config.yaml
arch: "dit"
model: "class-conditioned image diffusion model"
dataset: "coloured fractals of 300 iterated function systems on busy backdrops"
train_examples: 48750
image_size: 48
horizontal_flip: false
conditioning: "class"
objective: "epsilon"
cond_dim: 256
targets: ["colour"]
num_classes: 12
cond_dropout: 0.2
norm: "rmsnorm"
activation: "gelu"
head_dim: 64
fused_qkv: true
qk_norm: false
moe: "soft"
num_experts: 16
moe_every: 1
expert_mlp_ratio: 0.5
slots_per_expert: 2
shared_expert: false
patch_size: [6, 6]
layers: 6
width: 192
positions: "learned"
optimizer: "soap"
beta2: 0.99
lr: 0.0019
beta1: 0.95
shampoo_beta: 0.99
eps: 1e-08
precondition_frequency: 20
max_precond_dim: 512
one_sided: false
adamw_lr_other_params: 0.0018
steps: 26800
batch_size: 128
epochs: 70.4
lr_schedule: "cosine_restarts"
final_lr_fraction: 0.01
warmup_steps: 1340
weight_decay: 0.1
adamw_weight_decay_other_params: 0.05
Rows from block 3 of a small class-conditioned image diffusion model, named by matrix and row number. Rows with one number within an expert belong to one neuron, the router's apart. Each number is 500 + 50 x the weight over its row's rms, rounded and kept within 0 to 999. All counts start at 0. Numbers have three digits each.
After each expert's rows are labels from the 100 images, of 14976 (inputs lightly noised), where the router gives the expert most weight on average: "responds to" is what is common among them. Only what is clearly more common there than usual is listed. The data: coloured fractals of 300 iterated function systems on busy backdrops. In brackets: how many of the 100, against the usual share in percent.
# router: slot weights (model.blocks.3.mlp.router.weight, 32x192, trained with AdamW), inputs 0-191
# up: expert up (model.blocks.3.mlp.up, 16x96x192), inputs 0-191
# down: expert down (model.blocks.3.mlp.down, 16x192x96, transposed), outputs 0-191

# expert 5
router.10:490446390427502499425375429513491587568566495500493477457461552537483426431515521451453492520525454505527459521545484503457408561494519554462536553529390457454545592559441477496476497501470488479470537481438516582485536523494382460481464425425532522486434456466563466460504523552516496539587517483591547538564480431459498586517488468531574489479564446476528452492507526617512365428463489505467468492494436586582499456600492497549496514590451442497579458485499414517518539470502504534436521481546512449571513458517448465402464410572383552542513494454446588504506550617498518469
router.11:486482469420482445577521541466450518482437512478527518453462455522480516554491430541545536453380531527530407465527506414537519519500572513480523529654518464510458468442426520483614466512518402496390616512496454499480538475532449500555491502504527544463519479506551613638428455513470410447485499468487441447513555472473450511513511406579480614567487556454440476453518501472463475568538532521469442506483546489601476587490511412567438402576520531517487497480457527575540473480555491464520538599475570528450568489537553395567468518508513479502560394447445451485495493440425541533
up.0:515524458530494507386434434474562509545579463525538542502524583540536460478551534441461448535498429499484576557481475582444472491501507522500478510406450477472550592579497485522397514479486554523589429516454531539549543544440505496463474484482481460514481499451478454361548510521539525539526512513508561598494490451472541516510503558411561415448518450485561488511475498567566518421538528359468558502541439527451503424559459564506520561494439442536522458560583449440532562478447493552397516395578426440584399513435418553378470473505521549492443562507514589517510530578560488472
down.0:527534478468556453442607505424401452396498473497513517546490449534496574587539562537546438451534486538566530487539507527500559483457442481454517565472491504406525577569546429416498505493515549511437542547500455554485477460521464443478516446489573404448390539418538476448532427521485412499523454422574476544462444468504532500474429448501429516438429374493541535503563543516523505485497430448501467489464400527497538575458522433579495562463450411416573500460559430472548464562476522553484468372530583486443483544514559514543492427501520547546504450434504388501438553491486466401
responds to: dense (87 vs 7.5); black (27 vs 8.5)

# expert 7
router.14:514536425536593507523556489566557484528579493479448538499473455500488523531476557487527524493588525581472552483434465504494574557482540473457523475469509520571476477472557513514458588572478520585525442532599449567487511527499426458486462506477496438521491495459505557553463511522398429508437485537628567546549419568509518455585465539550508478477429442536473515472502499430548567486422620515615573448482542589445494491410521532543440537385409570481465585540457585506542493510425496466459556516520530502541516576497589512518448365459592411486467567489531466475517562421519577480
router.15:525545451433461561495426514521533439492461590447508480454578446500431492602414457472507517478402552436466464459491470450465426558431566566502471577398483455552457555511550464545531389469593492433522492500573501511423525487540512409604593500505503442509444469535484497563575494466474516527561483516519546546436491470596490583414486501440575496448423466494497506548543502511586508490533513522504523479506462488612540462512445478553493473516486445464557399523529474387569426513427424516447592470477460510480411556527416459554451464523494493508518559411431530444498583511591548543
up.0:495456451539398568551435467492428458489451419600518538510509565556462431487522484499495517439513482553540530549506558542569463481538542498448602588470492481514418411591392509517508523527406501427510465514502536400539536439610551523486494518430552556514543427528492487471444487412592512481585524562523455519554569582561541468440555493425516452466542511457540425509598525487507503512518500461507409492489573517481521418601551453488557493506510427467571474491500611633515583482558457537513478528514468557451515426412492487482396420521478438496483444471428507564513497504431502495
down.0:525496493526570614487508542560571510543414594428497543411502410429479561513540442502531565529456427493454480524550431498479536519470470474564497501570482480459428418562323538546559542526604546373523496444437493401529526549579503512543522506547543445506535472563462470511472526566573497513562479470432656484460519478521510465491573453598464532443509541517473569517409480493450502521541533537490464511512462536512432600651509558580469457478533395450540505484400547439503484545565569488540522530501513512549500465515469522442469490493506501454502543492475535478469475492528522422
responds to: dense (73 vs 7.5)

# expert 15
router.30:555430488520461432461514530432397577487506451513445444438547502523441390378542489508400476487471452422478474521492406476521444463566480419508439506451453447481465514579473575427477497447507419509539488506443477493544516412461595528563537566438504532511506456587511525523443559591529540545549488454541539497536538445433468572443476496517476443503532531472463453479421469461499402442454427579453558571476548525608430532554365465509505484514473552476433527518545488550441579519501522432486444531511482461499548474520437459403568536507464557526625430443521562518446485528540478427
router.31:574481478457419458439425522480469535494532430469488507405538478449485418431479555457449508460543470542431469471483459509487478551504465524450474429498458424511487511582484515481509487463491514614514522576456522557417495423483561481542579509519538516476516471460587446542492492562564491552538486421527465543470543443419469583400484556486469509477538557557571476525522498466487458473417434515463514503456516470620458477592451478467532447557454438575526523632568533505571554558530535521465477449486477422521506436528349481395453514519495639447526466383492527428504506597572552439
up.0:515445426466514518501513556506482503525472493507499396489428476587435465530520489542543513556531530434471482497459513463481480461461468469448511429495494521490501556499468361568436456437494481471450489434530635450608547445519496508521449641571463425494516513502505448512525523502473463585513605473510515567525474579529476489574517387568544477597477509544455479476546466512509410522532536564508504445569398613493522469485387443487508428577520631524459481488476473429476569465648559475456491526456431548475498537492583484495540467512603504511491453494546528543443563458439506595
down.0:551473473467552539517514546463532552549460532548454500441512576542428387473556486550455465621474513506486489501481462528485562457488464482534544544535494521459501530434415508450452425493471471517400534594440588557483442451440487550555515517441497562505492549423538511497539534542451464415451521412415570510470489569548504384542478508422549469581518477464486547472449498422523509432488467516395461456504512487521446497490522457456614450371621552497485440424507425444549480498499412421509461506506474567577570448470508521442517452503437493557361537454460435467560503570535464573
responds to: dense (99 vs 7.5)

# expert 0
router.0:571475390485460573515485423509420597518498579586546489491562519413477458495449537501476488509510511502471457488519512468481499477529382499510476553453540389601502553522448511476607449496492505492492506520460562512444507418422471530539529518529582555493530508451476482468474425478462538331528475518572471546517495585525578553374457434460594511478494480409508507530504508492472491509458440553503512522493554533587521562481412367559410469551450457476524494567516481550543564437502459497506588487561414481575494429433497539495557605498473505554555476505451483470441558452517559604
router.1:564519396529458589507513428547446537560486495644497553514532444507522500551491529572488458448527495476502527513492629465525520504499489448442462461518553517625484459495479478484508577567491493506468459461572552503434495531514468440444461536550463516578528551406537500510508436438439435318506478520540476507478438554543475431408416488453630475475408451488387550524489499476551451526458489472550522467560481566451465550490493467583446529441399467483476485529523525579530574482499435478477660500539444431542479444466544551535582554481543528461437471520500469495456490458541545461
up.0:488507543522508398511463503512520462511598487452499505476473506486490597442537488439428449459617593507554476459491455522552491515565593554460489577500501445452571479484623523506557451480521552552554430558466461482441493584463531543495507626614511432491529506504439547525565531571503453518551476454487434584611539560566466521634577508491486389516494446522511463374615545469567590508530452512511504494565511581511485517449556585401525501498469489521424483502445430587487432515494492499515472557489509508478550515464495449517456508455543506579524530427505374520554506501485486508
down.0:545501485512522388516543520534511407489541473423513423509494482561524489552467532536417461551573569517503516520528442439552609437456454483503484565507458459560436478495586485491425599566469470533445413503445452475539503444471476505558510627386495532510506520468593499499525521477506509494507511586561557622482497524571522492524561406575478501622523512548510566548421530505433423529510603431524455519475543553510525462504487470539482491463600516493415443409545475366468487538548554487624483497473554495452426461483479531490463506502551445419513545440464608428475528497549459473
responds to: grey (46 vs 8.5)

# expert 12
router.24:508503449439655595497535384547505520503509507512510497540512476522535438485489494489488494506515427386552559473603505574454472590489460577486452487560478497404553594404400492540546600574474479492521506512466434531510543524544416451428383439473555500473557393453507454511505512406446527503560476524461430497497475482391538515577540463575459453511439542487605470568495491565532525529506453526515511445544489566512483550483546514466436510611447555476488548450477454576432485479538514520439544462509567523573476464416503499467521521508477608584476496615518501519499516427464495457
router.25:593479550435396411450505531469441500516563550503535500494525470479506521527426392513444522517532418468481524494454490548468457608467537540447412458472434434485510538586491478495485448412527501495573534596456523578470621521507480537533540651450522540470569474490435479584524552537481603507560495494425555506548536513379543579442484505556536468444456523490494486520562488554511524445443422627482542491492484505603516437590399444549534488569494525517465489582554491479593462539493562493504486481497508516467534596433415470462529567503513483487541521437504519473429458524594514532
up.0:516461501482571457526518512525491567474452521531414465531460482477494502500484557430506518458486526590593399529492465370571532521459581502533445402581529527475407497509490598502525470485515463577514538544545554505461548440493513493515548454503458475576507488595565555555577428554520459518558558458431528505531504517545603438527523488539400483470572588550431424441511500463457484572519500480467421398536500537532516511481429496527393524480530552446528590455447513580519500547412363483381470445429470508520580508510510421477443500569571451465499512503529520490520514576420603503
down.0:489496529522529453441483437508518478482557454442590557505543462530472599419569496448461517449508532452462518523478509479445547447543470447594549469573512505438406493452510549470427561387516508594475533430593422405452343506579521462554492591514504514522547566552604447508484494422481464525496603502453452527508504515531433413507412561499481584458474527473490477587493467559545555510502546543520453424476494486453491528566637619525373475516508585475439532510576545499531478450468532557525497427465517535539584530526506484565508517480448538531508490539609531516500505476496527499
responds to: dense (64 vs 7.5); red (33 vs 8.3)

# expert 9
router.18:507547518517459544512465474501491453526402511494384513508444442445499510553512554461504570481452564415563496500527502511323476473567528548500434531427565562491393605504539542443546464420446439416560573552482530551474483455485522415597552458515603463549509413560484497550479562451438497531535478507571498501520526561514520413498487443554508553503458475457500445524470534453488486527459467564631471538524494486540512541519416488469411416481549466471499414541463516464570477454423538531552447487657504506477525450534539431549565476611430462434525468483474566477504456517541499514
router.19:524569498561532524473484564546567446633523458461413520627428494478472472592365489504516488538521520459562606524452594590475525448556571516470521517480487540555422457565494510551496543498474498497540490471505473507555566536516503436419402507482491521504509488494537482493589602439497484475512522512521561554494522505500559388528496450463509506470463425494471526562467539502559497583536491495524512469457484480357555522585585519467523648431389532501515426485478476506521567589484509495536484434561455515470412496499521472517471367460599544513368506516473458478483539503505543487
up.0:533418486433466526579481483418465449446527472496575511419585475518561554474671536493525367439467592531504435531482398509563561530512456420534497533482551465476517433477516497438541490554430500506523518504492572576470429513461495493514407522531532508526479466438485532455474458429513539527492500513426480503449510514470533428506472453498503522527490481467573476510523470601407462414530545480461406514518474487480445462456478547519511445457411444523500492534500507454458529406517544493364467580401506548512573566459451511520540571338400479556537419465484563481395536466536517510
down.0:496411536513487472352453549495468466501489527538459521493460503480531525502475472497554478515479529484522688461515439453464481525543446512570544444470510462446528447493509541454516513453397538558492497505535441456475595394485518486426563504523455541614486535556505523486507479505450536455451522486508451531481586453473533497433487464490521429491511560506498508575534488594499477538506558546546551558533478512780441480447526560481520594581576523489494571493415503509487531493539564486431463517539509485446392495505477537541490479518549558514446528562548528456438511438607568502
responds to: sparse (91 vs 29.8); orange (46 vs 8.4)

# expert 1
router.2:600529520622499457497467530507528531442517497511420547540507514523498524529424493468477451524454583437520582468506482536546506503502541488487413378479496591519355504504544549462443495542552446492440485488569444532451395556468553438484442530490482463526419481563494442491495541441528481434509457506582492537488443493520513372505434468541498513503422371499464421474434575459519467516512535433632504417468420462334558503520514475504419579503415471466478442438468525512489510460491455447526545493532512521450440491591555433537486453424517511515423610456498470441476524471490539488
router.3:471545525547537521527429484549500482513609455499491575579523510469534537584467521484546541490548530549478544476447520483495586534486572452473454506498478499519477437533436533503401548552507407429513519555551398396484511540543480510471471453437506435551554536409569584571463504489527502525576485508446514427497396611562452469594604566489563453457356458517422450452517474452590532554506583545542508417489520451449530417562516552469475550398399475546507495542480586581538518464486493465471500516525528533627488505507520466526481445461509471462462595501534500502564527396503544473
up.0:416509466530463510512550527488539389516393617488460506531565424527503496482478449552469495422520479556488534514422484482457566487497497522527553578534565537456444450467507410561496543449481459505534503514470568491519466433425523455506548514554439464515535513519552466447503593508538468546555522503591438524555566560567445488520395464463429508421476382507537418562492474501432388506510551457601514565603616508481474559441511533463464473482504474478580525460503537498450521524436457602497491578552458438418535490462488537570484404444583370540522507528432427601482506530508494511
down.0:492474411460528528441452478461506565489472438469475469385412487492514517508585432529471493580560479456464566491495595502497431543516527532505500547556482506487428421444517446539532509501491485561499525517465554531457532603484534617493537513460477472446492588453437453432512618506532481507512468506575603510457441530542549458516450558550565506509531399536456564460523458481577658473507512567406579588466543491528570498447569536554472416446500506522624567462481497499418502494497565589489470534496526459584511503519590434485449437437537517551521523548489583414553487510482391500
responds to: sparse (93 vs 29.8); grey (28 vs 8.5); orange (25 vs 8.4)

# expert 8
router.16:546501485465389476482398493511453457493549550515440521545493508592524515605479525489516463467480525519497478511528465512480492504398509621370522529533495524449495507599611456519482519483479652490552468429608520473461452515494458458453452543481523473513505563513507514480555495374490448553356486462476480444594478538531433492455433467530520561482466493509474498504461499567610469500492467501500495461481559455553457509501476420493498478445438493575564510554573656506497560482547493432453536446509511428470408494515452514545391487537483441534513571569433382443535515533548476418
router.17:453446412485488601523494467488420508501478590485507502484497491573417453515508398457462499455410499410537461521529402440482433473517512542555484641414482486527476573487531489490463422522563441371542466468483511460523541508554489481571527514410503492546436474605425598523495520528473532532561485451541609484540494496591510589432475492480609434447429493456421465522525482544583432480536524556450570512499481600600518540481426510602481498549471504389504400474467487530519488482409457502459545531544486512419499582518497479519529516552459458528576485494471558516463553541554468512
up.0:384567445499495501479470437484537512468561417479487565444460503439512446459534616552443594491542471409461431505478569527454555616522469539512572444566457427558412460522422504480498535531425417571494500565425387570541541469484510438552431535480520522438580393469542523502449507574502475520523453527595471506542554579411464560417478495431492544484482468622414478499509531419531541461538458501414585473444494516522503525506459497501441457566533576563482529520462477537497528445439449508511521522460365485529485541490490498460547446520552550452466470424588469546520527465523508474
down.0:541524526518538559522531601480587493458472637480503514484447454461479541568443478490443552516465380534550459517441457474499488481480420457452505479547489421463482534444592483555531534492536456520409518370480456481406492524507419557502507567484582437520570423496516468500495480480561512553436488521621442491388452512449482564559542543595514421556506513425513493500414508467393512480554587508469531457506492495536522472490495534481419442460464542492534441457479475487546449545467603560500516553454521443625497533537405560445569564525463433472451587446529495446462466587429521476
responds to: dense (72 vs 7.5); orange (32 vs 8.4); blue (26 vs 8.3)

# expert 10
router.20:547419486568491475497497550439443535446459532551441426498520541521480447445555475548440444476490478423537515502501428489526458439569482470504450521432488468439473512552480577420480560435463424395535483472443475473581526437506633477558488567438496469487516469611497582495419598537504564491484500531545558430612550513480448506492502448550474403504527478470456482432359465451489487481508472546521529594557566517545449522524412474527448500519475589439425525444551483542367580512483482433495449578484440442501572462486478469464549535470525434559596441533507520560424451467470434481
router.21:517556466523499513556466502547444516505543521582417503450528464545545555533467519571527487433508524497497504547470526506466559518441452482509454452571548587516408478472540533516489504554487472506482489398544495530500338569478453445541459482530570488536501503510440489500529495456476504513424504456523502503533397496552567400514448507569519494506405484451466459554522501511531467507523558442594421471390484552409568443492533421577441529419407458481494560479411615599509585475518506480317524457505551498552443472474524446568527497458521494631405569544476528529489547445530578501
up.0:484532498512492557523453488446544502463562526474556532498475464488481488522507459416501510525398520427479456425520513569405501387448492538498603527513459466498580530491496478446498476464537569566532512442488496453560606560477486523418507514452461654468491582519464432542566427476498519545464477459500472548462466462507490578495525514434534511488460498489517457534570561543569426428490503538468489385468417487508578497537459538464561562528504445576531514512412485479518598521564533545526608461637542537487519511458528418535535347569512554469409533557481460498553584523375567541
down.0:522497537469480531582443512510459463519513494428494517543450481505435491437466534494500540440523532491544480469521419449363489590615554479459576434525475522576560562501566494531432496496436433516489526512485468495493464382438483466508567506426439439549540526573516491441548428548514507418421481573520507498515565446504510535516497411578530515532485484498496489490470540487445524397497492432457458470601489437515403527485516500483497472632631516480563561544476457497491477486516462498453445506633430450531409522517533529392510555616502401461441415545440498488404390509517495530
responds to: sparse (99 vs 29.8); teal (26 vs 8.3)

# expert 2
router.4:488471466429394475541529518543495504550563461510424540499558477510619470537536520501621478477471480528557530525386575532502558591522512427434481466546467512496399454511457583540509502550450431519493503517520478523480482547463472429461435505544491456553482453526418517468570601467478445517535491441536516557491495527488528386490382518592493525510429516400406440530486502399494523582553554435553421465533507538367620498451530457577469547415464495515476580480522603566515564526471499393513461461522490472530464488600527507479553561472545454472435504553478560509490512492577501531
router.5:563460534503508568511420475548437481515460499493544488466521479478515455558432469463603476465534594506487396467555517487407574480451477553503454499462447439506482589480592430559531452575570535505470597429483464622357439526563478383535563418533577518475517512520506464563534466443501554579498463395490523518580461539494509557449503506522554531471434555491572485524477538578539463557471433538607541377479472506585503442478509456554462404560489457503559455564403536490578407466551494545457517474477530461492468569504482496543472476546494484515468491562435483420543493493536550532
up.0:452507546602593506456494504475608541363459528521393508519448495609425549517472560522492567443545481494496521410539555586468539469510393520452429509537512371527512536538428525439574483506455488597516485556474544531454597555529555426516557542481464527532477550358564504495541453445461507496532471543435505597418520566509505478507515452444491551485462535465509497525386564489506455499489463537520504593537480480535475528481556556470508550495516502486509417529474543465493576473470665489531452535478441533543481435522449517498534475498590452465528520536536459533374499432518568531
down.0:495467490412439486566465559417469467622507494406551549512501476488531442444457508401480529513480558533416541395517467513524494518450578522455510490566574451506490646551446500420460561566508488550477474502406539498438355451487513555481534523466512472481514515389475544545429451565444543526469547439403549574491513483468508395565527548519487534465496535492500562572590610476469513424508533526520523538477533542549530431485446482579546489414555500535465508492505573459437460572497409484573566583430538486424438464507577445495458518543572541472482494513535528460531491433500435473
responds to: sparse (92 vs 29.8); white (32 vs 8.4)

# expert 13
router.26:576527448478449534513487436557488523513589468498463526519508533408483545506469458554530546600544553497550551467432549497491560476469501453511577443516498495547505434396482453509480498577523456503504472549620411547477488458540495441472519478506557483569467474450493508505491509445496481431496467552515459531559516523501605452493433557514487428484431490507491487553610516476539516455488577522571481452480521568450516464441537385599488553410396481552476497474545671573500508438494324360456493517534405549578442476458472485517474470452561467523440522531545547547554559451480558529
router.27:590569576582460460501529505506531488539507496514375516485477474405493485554439511472532464492521585394552560518527570601518563441487535480507440421515495553501437504516530519516439488519461456471506540497562464552453488495442494435481454495525492422513507453551465429519523577431463570479529638522585510542474417547486510385506428518515499537372441440498479499495438470472529468546529498418629506459433452476306559468495527443544432575597404524490522406540497498471493477443526486438533476462523527541521468503540591482525517467463492471569461582479487465435501494472484587501
up.0:539428536531526494491500504509509423540493510612409494448518504502454504464483551481508500398492516461505562532581539598602561447525469559522516522538458498473535561528495518535440457479468506441505507497455550548593422507521463493489473542511488469448547536501495520487487593399461579518502684518534555531423495427499492407557497558497499539358534484570428514474515460438404460590534475369520465483375563437433536499488522582507513528603480478485535507544560427525487531544524589467567450497406542449439493548431468451566448470470526472613475521462473454479463472509437492478
down.0:535440466570527514476479511485485448496515509451518491478534549527531476546543513509462535499525410465537519523536588410460538474492514485484502531482494555522433508531495492523550549437538483473507449477553493497493576482515450496435566519569504451532512515522517486432519479514515495461557730513503450505539454438504537470508494465527506532676496475521510497471421645493501530436517510227528502428522507519631544555515587509494524647525458520469507492498517531460556478465510499526495464505505515544508545541415523629521501503527502497503604483411485468523499525577447450542
responds to: sparse (86 vs 29.8); grey (40 vs 8.5); orange (26 vs 8.4)

# expert 11
router.22:460562464427381549477453575380570460420407570505418432454499491533473547483565488450472462477490548500433501468515509482572582449515541466501492582439520447541496501566552525449405447406389570497536511496437543454537528437435527570533599509524523420537461489532521433531521452472505511500455472558522474506420573517489449517407494462486510471485462548494524461414577520475371619506475569574514569518463448510529509514530381540564558505566492517480439528477566498555506547476469420524482487507490526488494525585574591452447477479454468479536553522521470416509410395486445480522
router.23:468517513516401435555541493442518488503476583468525524542519503531604449544523486549571495492595571541486479497497556392536464476562601570483524538591497429507461463617523501522473488495457545517530487463543430497560492421557424547552480502545586539383539434457441454643485518420619505464472444563489447584457513460554521529475411452475518597529567433469490506529519511473455530511449528512510488536454518534575491464438482507477410405542518546548437520463440518621505457462491528622523517437472445520493528470497550421480547534521554457478559441541555549530527523407418469459
up.0:496473458536509495524544415533510514472501478442526568444410511479496544485589470561506426527544478540519438460523469521430636571458415425530533459462467459469548469426523465477539481582497371508484454540533477537489479529449479554545531519533521517566490557417594579484510501482454506463463434481498475458502519547472476430599496501435574398475490517484565546455466459509568476483507503622520510571570577458533475499529545459443547426581588415448533437548503520418467539444428569518372482420521440446566531535554467572510418513457541489554474529560569558520548549444577597444
down.0:443474537549552573474515501579486482488506455600466551551477455432501526482482464476538449482543596445508524503500512409336524487522497555557448564406520416474513409578524544606529441548522441482503444474586433525559566486545454433531517520445499525475505553485506531499491389576526600440541579506414468495485456585509484548574487492570441538457462490433496474457478480439566508511520522426519504606448485509500468454498521490509542452587658460519477492551513489511510558401484506546312449462549510548456538538520451452497415493482487521521562481497509514578453524490509559457
responds to: dense (89 vs 7.5)

# expert 4
router.8:469536464544539528506543466548497507487477437488489602551475494557498529617473553527499532500468513481505560462426560518503630523496543425476527419492567520488508420427469583513391505498410473535459413463636424550467474544490449531484465502534507443584514505454500492552557531438509476530556475500564505504560384483508528461545532603455490463477521520563466518435499498468581556458530559525577471455481475636459577429551497431584473512361403465578437517516496595536534517506448481542449489541504507533510504523498585508563486393421640472501492558495477480549544566485511500465
router.9:487450486475493495509393430557436485502526553529430500529501529424596421531524530503550441572527574470566479517568506492222545488471477554461547487548537528444490538480541457485547516586493452489428495377571520530502486483504455455473465435525570481430561495498484507550480573433462514590524471451594504521536453584553502367489437502505500442513395484470473543519466529478536451557537512456544433468482532559463439522532533423514374493516406488488533462538406528564451502515479444503520513538516559531514522534518519511513471471578520467540445562469486470425514519465466592495
up.0:513509464408447541502423533374508548576437422465548556466515491540570495518484540391483485452518508512479534537473510580497438519555545423482498449478500419506460504459533555550552440563432511559493404447554531578550510406581533477528527471477552483515431452495514523579469412472606480564502401497504448552472555548491519545547537492476498537502425539573467564660522493454458547555420417483411468584421516529555570566491533480445467472587490480541484515545522485538495474555615488560491504436603415462515490523477435499489465459489468528436423437502578542479438545477499466433
down.0:517522491396487504543540541502500516488464567492527558541549515556507519484517543576506512603454497508494500478492448516453493588442502605520463479481521431538538435450490465594452476572399506511540472413413516515487429504557498514486534489484539453440477500492488506486473382511452478496503643516527493491469539549554520586619477436472448536481540572554558437466532565527442426467418524441542500578512439537547461426537505475492450346519316469493607482576489519469492533516548504498477530499561566419476546539573528442560601505483439542555422602505529502564521510555469542475
responds to: sparse (63 vs 29.8); blue (29 vs 8.3)

# expert 3
router.6:455454503461467487489477560466476503532405440554586416546477476546537429524593436424560508490519610520421440497520498524461525445406502540468539511408458451470562543492570399524486429512482564459442571443472448609461492493509521448470445439473499561546454539477504500490492505471561471548401492404462507522573504499471499563470641491564479529509528554445524471527503501555524414414390421553474597462498536421594472497419417436472557463582495565489475480529459530460485480438531528455493450516527466467533509575527496513479544511511494459452612524521325488496446529513452529490
router.7:524475436434568549553474439562474518460461468496500520578566489457588524516482536466591537485516538383513577484531498499509562520532489518521453462559530447574500509348547478520557538534427435515438493446514507488580502513624469462503384520511487552529593486500497528501442564502546509463552495437507406454540409572467552445502430441553472455508420416573435531559439470386452518618559520505490482473487554454497546485437509526577562499529467456468479481456512446475523395552544488478476500442522446453556459450416501471423439432487508462555453446515567457526519607475465476376
up.0:515573464558497427550545528504460476482511531533400529504489397483508428552497508446483548451531567472466559438511513508517474484439586460520460484485437510483501404436541531586454568472528525466476490529438487479451548472527513368464443448481523527477392458448472425465482550544488537396515547607449458493398438534546560434483471553532564476546533602548522559452498502543472580466475538503559409503496474467415590521500509536438457519521514493544592526463527424479398455446567484524571473692533504493506436446474569521581461473545467451505583500533517539515406483532547509592
down.0:506526497464521480456482448439498510480520560454571564476445519451508593509492563520527450527491528490521506422482663486481513516544431484565458528461521523475558472411514597586575450519431581565444500484488454497579452624507558494557498439495518461470487437471503491492525494423485449480502389411463495470555547459598445518392525503547492483547515549428508539478506540472529494477428409475515503528433437456491412477473496485499505492544651500426513574456417568488482449566626505520420493617485517535508529489582492452440512432572514463597473571486492530579561493413521534542
responds to: dense (52 vs 7.5); yellow (27 vs 8.2); white (27 vs 8.4); colour: orange (26 vs 8.4)

# expert 6
router.12:452578458516426533538501487476452548504522618481473483472517448433532528478585543438409524461502536536519480479481468531498503505545477560494597432513553553459552505513455496452538413449414519511526498513513546395485498553456521482533467600481484543480491495581543496435520542565455482536537486563493591477454498535576513539521471471557564497501453463499500477544507467433534382458505559551430429579494444424582493604533430528496494482554485417482552465515507519515378623453526467478521527438542503565430597430446511550473527434464533448561642516458586549509363605568453488500
router.13:582462575502453484509444549565488481506431516518454446495539462444457528445460472512537515535421542492464453623578457504562509486546560474470480543449548479493605528500512540450493480450441471434522646503465503492461548491453540515578464550575572398527493389513478484528507534485433557494530502504559463427601551556491428566456512388596484591584516540518466491514442548470440458585467505644580463568510503468523502582496505492481507518474503496440522547442474471481528498499622496461524440498414544547471513511518517421530551449369472482508584432516444528462365479491482481533
up.0:451553519521662473414552368557577538493509597526494434439516599541460362387456518534438488502468395410501545487515499544467453486474458531517551542538557418450562507558537416551583442634538499427449462493504565449453500503612505506487427539524502496484504487509518490533442550583535436447499474463453512448474523455518524535525542484460574497482442491522586505548478513506470466464496484470526560500491434549464465504444522597518441506580480551468499468520507595516502656484528515567487531451542507460536464506558473506506565488523448544480441471487480476521599546513399495437
down.0:476428478525486482403596491602500503466486443450551505577448444425517579621518544437375437445484415519469527476550531436444523493483486414507460519516558334502561564587508569565452504558481495449567506476569539529590499517539450496528563521471553476572449539518454539500443541485536461480567568471493501482543494442561502520552559542526462473543522474509439554332534516468517481467437551453529512516423443483565591436535566502533479481546589531477505471502490477499543408469399553529544522482466487458489507444473576430506476546467484474543450465461454493482464498440588515384
responds to: dense (93 vs 7.5)